Weights of a small segmentation model: depths [5, 5, 5], adamw at rate 0.00082.
Rows from block 11 of a small segmentation model, named by matrix and row number. Rows with one number within an expert belong to one neuron, the router's apart. Each number is 50 + 10 x the weight over its row's rms, rounded and kept within 0 to 99. All counts start at 0.
Before each expert's rows are labels from the 100 images, of 14976, where the router gives the expert most weight on average: "top examples" is what is common among them; "peak on" is the class under the peak. Only what is clearly more common there than usual is listed. The data: made-up road signs on poles. In brackets: how many of the 100.
# router: router (model.blocks.11.mlp.router.weight, 16x256), inputs 74-110
# up: expert up (model.blocks.11.mlp.up, 16x64x256), inputs 74-110
# down: expert down (model.blocks.11.mlp.down, 16x256x64, transposed), outputs 74-110

# expert 12
top examples: circle sign (91)
peak on: face (57)
router.12:62 51 43 43 40 54 68 53 45 53 50 44 53 34 50 51 46 62 38 58 66 44 48 58 59 59 41 55 48 59 57 38 59 44 61 53 39
up.0:51 44 47 68 52 55 41 48 48 60 53 49 29 55 40 61 60 37 55 53 28 36 87 52 34 34 49 46 40 49 38 63 39 64 45 47 48
down.0:65 43 67 50 47 56 50 47 56 39 45 49 42 53 69 61 53 65 40 57 50 46 35 44 68 45 61 49 34 40 70 29 59 54 52 42 51
up.1:58 47 48 61 41 49 52 40 44 32 54 41 58 42 40 57 64 34 58 45 33 49 32 63 62 43 46 60 51 57 55 46 62 60 52 59 70
down.1:38 62 57 53 43 48 41 40 60 52 61 36 41 56 52 55 70 48 63 62 57 52 74 50 74 56 52 47 60 50 40 75 52 53 63 55 53
up.2:57 30 51 38 42 46 54 44 42 58 39 63 58 52 67 57 41 29 32 47 37 70 54 52 58 52 49 43 37 46 44 48 57 63 60 49 55
down.2:57 54 58 48 57 56 34 37 47 39 39 43 40 55 55 54 50 62 48 33 70 35 43 35 49 59 52 53 30 47 66 50 42 41 49 50 48
up.3:41 49 48 65 53 52 53 25 59 40 49 62 70 73 61 61 67 30 56 45 39 26 57 49 50 33 38 45 51 30 46 47 59 57 54 47 49
down.3:64 44 61 59 62 69 45 73 40 59 42 50 55 39 58 53 42 50 39 54 52 49 41 57 49 43 38 42 57 60 36 47 52 60 56 49 49
up.4:46 46 61 50 58 42 33 48 51 47 50 50 38 52 43 34 59 47 48 33 45 58 42 58 59 51 55 48 55 63 55 39 34 57 39 42 39
down.4:44 56 47 47 42 62 67 55 41 46 51 62 46 53 48 50 51 59 47 50 37 45 69 44 30 49 61 65 41 54 58 48 46 64 39 59 44
up.5:44 51 61 49 48 44 45 42 50 59 50 58 31 65 48 55 40 52 48 33 36 41 42 55 43 43 48 61 57 39 44 63 59 55 44 45 71
down.5:66 45 59 62 53 56 55 29 58 36 35 54 60 85 63 56 48 46 56 56 63 56 56 47 62 47 57 44 50 70 42 57 51 51 41 51 51
up.6:52 35 52 76 48 47 32 60 42 67 59 69 26 46 54 50 58 38 48 57 32 48 76 45 41 42 60 53 50 55 47 63 52 58 34 52 45
down.6:69 53 61 48 50 45 43 38 60 54 51 38 54 54 42 63 45 55 40 43 44 45 33 54 49 55 57 34 39 49 80 16 49 40 63 61 43
up.7:48 46 47 47 60 53 53 46 42 47 29 36 63 36 33 52 53 37 46 57 49 66 33 56 49 53 56 50 54 70 62 62 49 52 55 61 58
down.7:35 59 51 68 42 42 42 38 72 50 62 61 34 60 58 53 55 68 62 49 53 57 56 37 57 43 50 57 56 42 47 48 55 44 59 57 63
up.8:49 37 70 55 67 59 55 31 46 41 47 44 51 49 44 49 72 40 63 60 41 45 64 55 40 43 44 47 27 40 50 64 61 68 46 57 58
down.8:61 33 42 40 42 67 36 57 50 47 55 38 58 54 56 41 60 49 56 46 63 43 38 55 40 45 45 55 43 64 37 63 55 51 57 52 53
up.9:40 60 66 49 49 54 51 26 51 41 61 40 40 59 44 63 62 30 59 45 52 32 74 40 38 40 37 45 56 42 40 53 45 50 52 57 46
down.9:48 59 54 47 48 28 54 40 60 54 45 53 25 61 50 42 57 45 45 49 30 54 57 49 54 48 34 53 46 38 43 44 52 48 64 46 55
up.10:53 44 57 30 58 42 61 54 48 46 69 55 52 59 50 52 55 21 68 51 47 67 57 48 52 37 47 58 54 69 49 61 47 53 45 60 47
down.10:48 55 43 65 64 55 50 55 55 55 49 61 63 46 38 64 67 57 36 46 51 68 26 60 58 52 58 41 54 56 52 43 55 45 60 49 39
up.11:40 61 58 56 56 42 53 43 52 30 31 50 61 50 42 55 49 44 47 53 41 45 47 64 55 48 45 46 63 35 47 70 47 50 53 64 50
down.11:56 45 62 56 45 39 51 49 59 45 58 45 45 61 61 41 54 50 64 49 55 47 52 39 54 42 48 46 47 43 39 56 44 59 55 48 59
up.12:44 61 46 53 59 58 52 45 45 33 51 59 57 52 45 47 51 60 40 34 45 30 64 28 43 49 56 48 47 58 36 53 67 50 45 48 49
down.12:50 38 50 31 44 53 62 52 38 63 50 52 39 59 58 51 41 41 55 50 41 61 56 46 50 30 37 62 49 63 36 51 61 62 67 44 42
up.13:45 48 69 57 52 62 49 41 48 56 49 37 36 39 48 46 68 45 51 55 40 35 57 38 36 52 59 64 48 63 46 40 70 41 63 46 40
down.13:46 60 53 36 45 50 59 55 42 41 44 57 33 57 27 68 53 46 72 54 53 61 42 65 49 40 33 69 45 55 62 51 57 55 48 41 63
up.14:66 53 36 45 54 46 51 42 58 57 60 43 57 61 54 50 59 49 65 39 68 42 38 47 31 45 55 60 52 44 34 61 40 64 43 51 50
down.14:59 33 44 56 52 58 32 56 33 48 55 33 36 48 75 55 38 48 61 50 57 48 46 37 46 52 41 72 36 52 40 76 50 50 60 52 49
up.15:47 46 35 73 45 52 41 33 41 57 39 41 37 52 39 49 55 51 65 38 58 49 62 65 37 37 59 56 59 46 58 53 57 65 38 32 53
down.15:52 45 55 50 47 57 53 48 53 36 59 54 64 50 56 55 52 42 50 54 52 48 41 56 59 64 38 61 43 59 72 63 47 50 59 55 44
up.16:60 36 49 65 63 42 59 41 47 56 63 69 30 54 47 56 55 42 63 57 37 44 76 47 30 43 53 56 52 52 42 59 56 52 43 43 59
down.16:59 52 55 41 42 52 50 49 61 45 46 59 45 52 54 67 64 49 49 49 56 56 37 69 53 45 55 46 35 36 63 28 58 50 58 42 64
up.17:42 60 58 46 57 48 45 70 53 40 56 55 60 40 54 48 51 47 43 54 42 57 57 54 53 36 67 38 47 57 48 49 49 61 37 52 52
down.17:52 57 21 41 47 43 44 52 44 69 60 48 70 50 48 69 64 48 48 41 47 51 33 55 52 53 49 32 51 54 38 39 39 50 71 50 54
up.18:61 48 44 59 50 42 57 65 38 52 56 51 45 57 60 46 51 40 49 34 57 47 32 47 52 50 52 44 56 67 43 54 45 72 52 60 57
down.18:51 47 42 34 55 53 47 60 48 57 74 34 29 56 56 48 51 38 59 41 70 58 54 39 67 57 44 66 59 48 47 55 34 52 56 58 33
up.19:36 54 41 60 41 34 54 42 47 55 58 64 53 53 67 58 60 55 46 51 47 46 56 41 18 42 74 64 39 63 65 54 59 58 53 31 62
down.19:46 52 66 59 61 36 54 68 47 50 37 56 40 55 62 65 50 61 53 52 50 51 57 32 55 53 38 43 45 40 58 54 61 50 33 42 68

# expert 13
top examples: square sign (100)
peak on: rim (52)
router.13:62 52 70 39 53 48 39 51 46 49 35 42 54 64 52 45 48 41 67 41 53 46 53 46 57 47 46 53 43 52 48 45 48 68 32 49 50
up.0:60 53 54 54 43 35 44 55 54 53 59 56 35 57 41 48 43 48 49 50 27 46 49 66 50 37 72 56 44 54 65 28 51 60 56 47 50
down.0:47 55 31 72 43 50 36 35 52 57 46 46 69 40 60 48 40 64 54 45 66 44 57 60 63 48 60 57 47 35 55 44 52 51 53 53 59
up.1:19 50 53 53 58 83 58 35 48 42 64 68 57 53 47 42 46 47 42 39 32 59 52 42 38 58 49 50 54 44 34 44 31 38 51 57 42
down.1:39 48 54 66 44 46 53 54 52 71 48 63 53 57 55 47 41 45 55 59 43 20 52 31 42 45 53 64 43 28 50 43 55 59 58 45 48
up.2:45 39 57 63 50 51 54 65 55 62 54 57 46 41 70 49 50 41 49 60 22 52 51 66 47 38 73 55 46 42 70 61 63 59 46 43 58
down.2:41 49 45 55 57 53 64 79 58 60 46 48 55 63 52 47 48 56 35 49 55 37 56 44 27 55 61 52 40 53 54 39 51 45 57 32 46
up.3:53 68 39 45 51 39 30 56 46 52 33 52 52 60 33 27 55 40 53 55 70 37 52 44 65 28 54 40 61 51 52 55 58 55 60 36 58
down.3:52 52 50 43 44 46 36 45 62 58 41 59 67 40 57 50 49 39 59 52 62 45 65 58 55 54 45 27 42 44 47 53 54 54 61 54 44
up.4:51 54 56 59 62 45 50 50 45 40 35 69 45 64 39 28 68 45 36 70 48 51 47 46 60 50 50 33 52 61 50 34 47 46 56 57 63
down.4:66 55 48 49 48 58 37 38 50 51 52 63 34 34 43 57 46 57 48 70 44 57 53 63 58 52 50 54 50 49 46 44 49 62 45 47 40
up.5:54 63 60 54 55 61 50 52 43 50 47 44 49 67 52 69 57 42 47 50 47 32 39 66 49 53 53 43 44 36 47 44 39 46 51 54 39
down.5:57 53 40 69 52 34 34 38 44 40 57 58 48 52 34 54 45 58 41 32 45 57 51 57 42 41 52 54 44 68 48 44 43 57 42 42 65
up.6:27 35 62 76 53 73 61 58 57 67 48 66 48 41 58 35 51 48 51 52 42 48 59 44 42 52 67 63 44 47 56 64 64 50 43 46 55
down.6:34 34 47 56 58 59 53 69 56 74 47 50 40 53 54 44 54 56 48 47 57 39 63 43 36 50 61 62 43 52 67 43 68 43 45 34 47
up.7:37 46 33 54 48 49 42 64 61 58 51 50 53 73 41 42 51 50 55 69 47 59 61 59 72 47 41 16 55 40 35 45 32 34 70 52 46
down.7:65 66 57 55 46 44 56 48 45 63 49 57 26 51 62 52 43 57 54 35 51 31 57 41 50 50 51 62 49 50 55 40 50 64 50 40 53
up.8:39 59 44 79 50 71 50 50 36 45 68 52 40 50 61 55 45 39 59 63 44 35 53 46 51 43 41 55 61 57 55 55 48 35 62 59 52
down.8:62 52 47 55 50 29 48 31 57 38 55 62 71 51 44 60 50 47 56 49 58 46 44 70 54 53 53 44 52 58 51 36 44 55 45 50 42
up.9:49 37 47 45 52 59 42 63 34 57 52 37 19 52 48 48 40 54 60 57 31 44 52 69 47 32 56 53 60 42 42 50 51 50 55 51 76
down.9:63 49 43 61 45 62 43 48 52 59 41 43 52 49 50 55 53 53 53 42 43 57 60 60 54 50 69 47 63 54 43 30 48 45 59 43 57
up.10:23 44 61 62 50 68 64 55 52 63 48 65 48 37 58 37 45 45 48 45 48 40 59 45 46 54 60 67 46 52 57 55 63 54 45 45 57
down.10:24 41 54 48 47 54 61 60 57 69 54 49 57 58 72 45 49 47 53 46 58 41 69 39 41 47 58 67 48 52 51 59 49 40 46 33 50
up.11:48 45 46 68 63 55 43 42 41 30 39 69 38 48 35 28 62 54 38 60 47 72 42 63 51 62 55 38 59 57 52 61 46 52 53 61 49
down.11:56 40 45 67 59 65 34 44 33 35 45 68 43 49 35 48 52 65 46 84 41 56 48 64 52 44 43 42 50 53 53 47 53 45 47 49 49
up.12:60 59 60 59 60 45 47 54 44 38 56 49 42 67 50 51 50 47 41 46 43 34 46 57 58 56 48 47 45 50 54 35 45 53 41 58 44
down.12:34 36 44 49 36 39 58 42 52 45 36 57 60 49 37 56 41 51 42 41 56 62 39 41 44 40 48 59 50 59 38 45 70 54 52 39 50
up.13:47 62 60 62 58 54 64 54 42 33 67 56 40 66 58 41 46 46 45 56 39 45 57 52 57 44 55 45 42 64 59 67 48 39 45 66 46
down.13:34 47 52 42 39 45 74 36 68 38 60 56 57 51 51 60 54 25 59 63 46 48 50 41 62 33 53 62 51 35 42 33 68 39 69 41 45
up.14:57 44 58 49 52 64 46 50 55 57 45 46 48 48 39 68 59 45 44 51 44 32 52 54 61 39 61 41 46 34 69 48 59 42 48 60 35
down.14:41 46 50 44 27 44 66 58 50 45 45 63 54 40 58 56 41 45 29 54 49 59 37 57 62 57 37 52 50 71 49 42 56 45 68 40 52
up.15:21 54 52 55 43 59 47 51 51 64 44 51 55 44 47 63 40 70 65 47 37 50 42 45 69 23 46 69 49 43 53 55 65 50 53 53 41
down.15:70 40 63 56 33 50 60 40 47 54 57 45 56 66 80 47 38 48 46 45 60 51 67 48 50 50 56 39 49 48 46 54 38 59 62 43 49
up.16:47 63 53 52 57 37 46 40 28 29 42 56 50 55 60 41 55 52 33 48 32 65 55 43 53 57 52 50 56 62 49 63 66 62 39 53 44
down.16:40 20 43 31 52 61 56 37 56 58 50 42 64 44 49 56 70 31 60 48 59 60 47 44 57 43 55 50 44 39 33 64 48 37 53 55 39
up.17:47 37 50 34 55 62 31 37 53 51 53 39 16 49 48 57 46 59 53 55 47 48 48 66 49 29 63 53 57 61 48 37 50 46 53 49 65
down.17:56 54 53 64 37 55 35 42 44 53 56 38 41 37 55 47 60 55 46 30 45 62 52 56 48 45 62 57 43 30 46 48 53 50 40 51 55
up.18:38 38 46 41 48 62 48 45 54 81 37 51 36 56 54 42 54 54 56 54 39 55 48 62 59 34 51 36 53 60 55 32 47 48 59 54 43
down.18:70 45 49 38 49 76 35 59 32 56 60 48 48 53 54 47 66 49 47 50 53 63 37 46 58 41 54 57 30 26 55 42 52 47 37 50 56
up.19:53 41 43 44 45 48 49 42 42 53 38 57 51 49 50 45 45 47 57 40 48 55 65 41 45 57 55 54 57 64 55 54 66 69 41 28 64
down.19:22 49 58 32 40 58 67 69 49 59 62 33 51 38 62 50 63 55 52 54 58 48 47 51 41 44 45 45 52 50 44 51 49 32 58 56 44

# expert 5
top examples: hexagon sign (49); circle sign (40)
peak on: face (62)
router.5:60 51 40 39 36 59 63 61 53 56 36 41 60 37 60 40 37 59 42 58 72 40 46 52 65 67 33 60 46 60 52 47 66 39 58 52 36
up.0:52 42 61 53 56 52 48 59 28 43 56 42 49 39 56 50 54 49 71 73 33 45 49 59 45 45 51 50 60 50 45 55 49 84 43 46 61
down.0:64 52 49 60 40 61 45 39 58 50 36 51 47 52 32 52 61 38 32 48 43 43 49 52 57 52 49 42 50 61 40 51 58 60 61 46 58
up.1:54 42 41 62 48 38 37 54 49 53 56 62 49 34 61 33 58 42 52 37 63 53 59 65 61 52 59 38 63 42 41 46 65 75 44 51 58
down.1:44 51 60 43 50 42 47 45 39 58 34 49 41 42 47 33 44 67 55 49 52 44 51 37 49 61 67 75 52 58 51 61 38 51 33 39 52
up.2:49 46 62 53 52 42 33 48 53 42 40 58 54 43 42 50 51 32 47 65 51 46 48 63 52 43 52 56 49 82 42 54 62 63 45 55 67
down.2:44 42 54 68 47 52 63 64 48 43 30 55 44 45 76 59 50 38 62 54 35 31 57 58 37 46 58 41 45 43 49 55 47 40 44 51 41
up.3:57 55 49 66 51 47 55 45 35 46 62 49 33 41 49 51 50 39 64 61 41 52 51 44 58 28 52 76 62 60 42 47 58 64 53 46 49
down.3:41 46 54 45 48 49 45 41 61 66 43 46 40 48 54 42 50 52 36 56 54 40 45 28 43 45 54 44 48 33 44 53 54 47 55 45 69
up.4:51 66 61 46 55 56 56 57 53 48 66 47 35 45 41 38 65 42 51 55 44 47 45 41 52 40 61 41 60 50 49 52 40 57 42 50 65
down.4:21 43 37 41 49 52 53 32 46 60 55 53 49 41 52 32 62 51 54 50 63 47 57 49 37 39 60 43 52 53 59 45 59 49 45 59 75
up.5:46 68 46 61 46 35 39 49 42 53 49 45 50 44 28 60 56 32 68 60 57 55 55 55 43 28 56 64 35 66 56 44 66 77 40 51 63
down.5:45 48 54 49 52 45 41 50 50 32 48 36 64 47 65 55 62 33 41 49 38 52 52 64 66 40 54 32 40 61 67 51 45 49 65 65 44
up.6:56 41 48 60 51 37 53 35 27 61 54 45 52 41 37 43 65 40 60 60 52 52 57 39 50 49 56 48 61 56 40 50 50 68 57 44 52
down.6:47 65 43 52 35 53 30 56 50 50 61 40 66 52 41 41 43 46 65 47 45 64 42 38 60 38 53 43 44 52 55 38 44 51 61 54 40
up.7:63 42 50 59 44 46 26 49 43 59 44 57 60 47 29 42 53 36 57 55 49 59 52 57 52 55 68 43 41 61 65 33 56 63 33 57 53
down.7:59 56 63 58 37 49 49 72 47 43 45 50 53 63 49 61 52 40 46 41 47 44 47 53 70 41 35 44 40 59 60 47 42 52 55 47 42
up.8:41 37 42 63 49 61 52 44 33 49 71 50 44 65 47 51 54 45 47 67 39 25 61 48 44 36 48 54 42 51 53 55 24 53 71 42 59
down.8:45 45 57 37 61 58 36 53 51 58 63 70 50 34 53 43 47 69 61 48 35 44 42 51 55 46 58 57 51 55 58 39 54 47 38 57 41
up.9:49 51 75 68 56 48 39 75 50 50 62 54 43 57 48 55 38 30 52 62 29 59 33 68 53 40 63 54 37 65 55 41 40 50 38 57 63
down.9:45 57 45 61 52 59 45 62 56 57 41 44 48 37 41 44 64 75 54 53 70 21 40 39 19 65 70 45 60 54 39 47 42 42 41 38 75
up.10:52 47 41 41 78 57 54 46 41 41 51 59 53 41 28 43 61 52 53 60 53 68 32 61 45 52 50 48 54 51 56 37 62 58 53 48 55
down.10:46 64 67 47 58 53 46 36 53 43 44 57 29 54 46 56 50 41 51 65 41 56 71 36 46 37 47 42 54 69 58 57 34 45 63 43 46
up.11:55 39 49 49 47 47 51 36 30 55 60 51 48 43 48 41 74 31 65 66 52 55 53 44 43 47 55 41 66 61 49 46 48 67 57 38 66
down.11:54 48 54 32 47 54 49 60 45 51 52 36 54 59 64 34 54 55 60 48 54 57 49 32 55 37 41 38 69 54 49 38 47 54 59 52 43
up.12:55 50 50 44 50 35 36 50 45 57 50 63 67 36 45 50 51 38 45 44 56 54 51 69 49 49 54 48 47 81 43 60 55 59 40 43 74
down.12:34 48 49 58 54 55 50 58 42 52 48 50 46 54 76 58 53 49 49 45 41 34 50 48 39 31 40 51 53 61 46 54 54 61 69 53 55
up.13:44 45 76 60 72 49 52 47 48 48 44 57 33 41 60 49 46 50 47 57 33 45 60 55 48 40 55 45 51 52 63 56 62 62 53 58 58
down.13:33 57 37 52 47 62 59 49 50 50 28 32 32 36 53 48 68 50 55 55 26 35 55 23 43 53 53 33 56 65 35 52 63 49 47 49 66
up.14:43 66 31 46 61 42 39 38 47 70 48 40 42 57 41 50 63 53 46 34 67 63 48 57 49 53 56 34 39 52 56 58 41 54 55 45 70
down.14:40 32 48 44 44 61 52 34 41 63 49 37 38 44 76 61 47 55 32 55 44 63 48 35 53 55 67 45 43 61 51 67 56 51 54 48 42
up.15:59 53 62 65 51 45 39 65 60 62 42 52 48 48 42 54 51 28 44 57 52 39 55 52 59 30 55 58 42 71 56 49 72 62 43 50 65
down.15:55 39 34 44 57 41 50 60 45 50 45 50 46 54 62 60 46 43 51 46 41 49 59 73 72 35 52 52 42 51 62 66 60 54 63 61 49
up.16:64 50 47 45 65 56 55 41 48 40 50 41 30 49 23 50 62 49 49 46 66 53 29 56 54 48 37 41 58 77 57 35 54 47 66 55 57
down.16:35 58 54 46 59 47 64 49 64 58 50 47 57 41 53 46 81 56 47 46 65 42 42 45 49 43 61 50 45 53 49 38 50 53 59 52 73
up.17:59 42 59 44 53 43 40 64 48 59 51 52 55 51 55 49 55 32 41 53 49 56 54 44 43 31 42 57 54 36 55 53 61 57 52 46 63
down.17:43 44 68 62 35 51 38 58 47 57 59 51 48 30 67 76 42 25 56 41 50 36 51 36 53 50 46 48 44 46 44 46 55 45 51 57 62
up.18:57 45 66 55 61 50 49 43 49 36 49 65 51 56 43 53 50 52 56 62 49 47 41 66 39 50 53 56 53 64 45 55 40 51 55 61 56
down.18:38 50 64 53 41 57 50 68 45 47 39 54 36 51 63 48 48 64 44 51 37 53 65 56 53 42 47 49 45 63 52 59 57 55 61 50 51
up.19:51 40 43 54 47 39 61 39 30 54 49 61 71 47 68 53 56 34 63 40 41 57 48 52 33 53 53 40 50 57 47 70 60 62 43 49 51
down.19:48 47 44 41 39 62 50 72 46 41 58 51 41 52 62 40 55 40 65 49 56 48 49 53 58 45 35 62 69 67 53 34 61 60 56 40 48

# expert 9
top examples: heart (89)
peak on: symbol (100)
router.9:49 56 53 55 41 52 40 52 46 60 57 55 41 47 53 61 40 38 54 48 24 58 63 40 31 46 47 52 44 47 46 50 39 63 61 66 64
up.0:56 55 50 65 51 34 48 41 55 58 76 59 51 70 54 50 41 39 53 30 52 42 52 46 61 52 41 58 27 70 73 59 32 50 69 54 64
down.0:60 54 49 62 41 42 37 64 43 47 66 47 48 43 45 42 56 65 74 66 46 61 60 54 55 46 46 50 51 46 56 29 31 60 49 52 48
up.1:58 50 56 45 51 48 28 49 52 57 34 57 55 34 65 52 67 51 33 52 53 56 54 49 60 51 56 49 56 45 62 44 56 32 38 46 67
down.1:55 65 57 49 43 57 54 51 48 55 72 42 44 60 36 48 53 44 60 57 35 65 55 47 42 41 50 60 58 48 38 52 57 45 65 49 42
up.2:43 46 53 60 50 49 48 44 44 74 33 43 68 71 30 49 58 46 38 54 49 54 55 50 29 27 59 54 32 53 66 53 51 55 53 42 57
down.2:48 35 62 54 59 45 51 48 43 59 47 61 50 33 47 45 65 30 52 56 59 40 49 57 60 54 44 38 55 49 52 40 60 34 49 45 59
up.3:48 55 60 61 49 43 25 48 51 53 34 72 45 46 63 50 49 57 36 38 46 39 53 33 51 45 54 59 58 53 54 43 54 45 43 51 65
down.3:70 71 48 48 42 50 53 46 42 34 55 38 51 47 46 58 52 44 69 53 53 61 46 51 52 48 59 51 69 36 40 50 56 51 46 53 41
up.4:65 46 48 61 54 47 57 40 49 47 73 59 38 55 53 47 42 68 52 43 47 48 55 26 38 29 55 72 47 60 42 39 47 60 46 52 59
down.4:62 53 44 48 41 43 70 37 47 42 50 68 34 51 29 56 57 70 62 54 52 57 31 46 49 44 59 50 59 46 48 42 49 68 54 50 40
up.5:47 34 76 46 54 51 28 56 57 65 74 54 50 65 55 45 56 51 25 57 41 46 51 48 44 54 49 39 36 53 81 44 35 51 69 50 59
down.5:76 53 28 55 48 56 46 59 57 52 48 44 57 65 30 44 39 55 52 52 39 56 49 40 34 54 61 46 52 51 54 45 35 62 62 47 47
up.6:62 37 64 49 47 41 42 46 57 55 51 62 43 28 67 48 72 52 37 55 62 47 27 55 48 41 50 70 56 69 48 38 44 48 48 48 61
down.6:52 63 58 40 56 44 37 37 54 55 42 54 59 49 69 65 55 61 35 61 63 44 34 45 62 48 45 58 46 47 39 45 51 36 40 48 52
up.7:45 32 37 49 48 34 68 54 43 33 38 44 52 36 61 48 48 47 50 58 49 55 47 62 49 68 41 45 62 51 28 47 72 60 45 43 53
down.7:38 61 57 46 47 35 57 45 46 49 61 55 48 34 59 55 63 43 49 55 68 66 45 65 61 56 50 45 50 62 61 39 64 47 54 44 56
up.8:68 71 63 45 55 65 46 52 53 66 52 45 48 76 51 39 41 50 57 17 44 29 47 44 60 54 61 64 39 38 68 47 63 40 41 57 54
down.8:41 43 67 49 55 53 45 38 63 56 26 37 40 50 49 48 56 48 22 49 55 58 48 37 61 45 40 50 50 56 67 56 56 39 46 48 67
up.9:69 59 52 42 47 70 46 61 47 42 60 50 38 46 45 51 51 49 49 54 57 44 45 46 57 51 48 67 63 53 67 48 62 27 33 49 50
down.9:44 47 60 47 49 44 39 51 53 57 45 51 51 34 59 51 72 54 41 44 57 46 49 57 59 54 35 51 59 42 48 56 62 44 42 50 44
up.10:61 58 70 39 51 43 45 54 53 60 57 66 55 40 58 49 49 42 33 51 44 51 47 55 54 49 50 42 45 50 80 52 56 54 46 47 71
down.10:63 65 52 48 63 50 46 51 51 52 68 46 54 75 47 35 48 51 57 61 43 72 63 55 37 52 61 60 49 42 41 45 50 59 58 46 42
up.11:54 59 52 49 50 65 62 59 48 39 69 45 42 50 47 49 45 44 49 46 60 47 39 46 72 59 48 55 62 47 59 45 67 34 51 52 41
down.11:47 42 62 33 47 44 50 34 39 48 42 55 61 33 46 48 66 51 41 46 58 51 46 56 61 63 52 51 61 49 57 45 47 38 56 47 46
up.12:43 66 51 38 52 36 40 44 67 56 38 44 50 52 70 53 60 57 37 51 54 44 43 55 71 56 45 50 43 38 46 33 55 42 46 46 37
down.12:50 54 69 53 64 36 49 27 66 58 53 55 52 58 62 41 30 45 46 44 39 51 48 48 50 48 48 61 40 37 63 67 55 48 62 51 65
up.13:60 48 53 57 53 60 44 51 49 72 67 30 52 64 44 49 62 45 28 62 55 35 60 48 41 58 59 46 40 45 54 43 38 55 63 48 46
down.13:59 38 45 52 46 52 63 57 50 39 44 46 57 60 29 45 45 67 50 55 42 42 49 52 39 48 62 50 58 49 48 64 63 69 62 50 46
up.14:61 75 42 41 54 57 51 55 63 51 68 38 53 51 50 49 47 43 49 48 50 55 41 46 66 43 52 41 53 51 47 49 60 37 48 48 45
down.14:43 44 73 40 48 34 53 37 48 59 57 59 43 50 54 48 60 54 43 54 60 51 57 58 67 63 55 51 51 47 60 51 57 31 66 42 42
up.15:32 39 30 65 52 40 51 34 54 41 50 60 41 56 39 49 52 69 52 43 49 52 55 40 58 58 48 74 63 75 39 32 47 48 61 51 39
down.15:49 49 36 38 59 54 58 49 46 45 50 58 36 61 24 44 50 61 63 57 34 64 48 58 44 45 51 46 58 53 41 49 37 61 60 51 42
up.16:47 49 56 56 54 45 41 57 59 63 42 34 66 67 47 54 49 57 51 45 43 52 62 49 44 51 55 48 26 31 57 52 49 52 47 48 20
down.16:35 37 53 42 37 65 52 37 41 63 47 59 49 35 38 48 45 58 59 61 54 54 45 45 58 44 50 45 66 58 52 37 44 59 56 52 48
up.17:50 39 40 24 56 55 64 72 54 52 53 41 41 44 49 52 58 48 40 44 45 62 46 38 57 61 44 48 49 78 41 57 55 52 56 52 46
down.17:61 53 43 41 34 58 49 63 41 44 30 48 40 52 53 57 48 62 47 49 38 52 43 48 51 41 50 56 51 57 44 61 57 52 33 45 20
up.18:53 40 48 58 47 44 54 61 44 74 33 37 60 70 36 51 55 53 47 51 45 60 60 52 32 25 60 48 33 57 58 61 55 64 51 46 38
down.18:50 33 56 49 46 43 53 38 42 43 44 57 52 39 48 54 54 52 49 50 55 52 39 52 62 55 47 39 59 57 52 32 46 43 40 50 48
up.19:60 49 51 70 49 48 66 53 43 68 29 43 72 79 24 49 49 49 45 52 48 55 54 52 24 40 58 29 36 48 53 67 55 63 59 39 45
down.19:45 42 55 52 55 50 46 33 63 49 63 61 53 29 46 44 54 59 45 56 59 41 43 42 58 52 51 47 63 53 44 36 63 43 43 48 62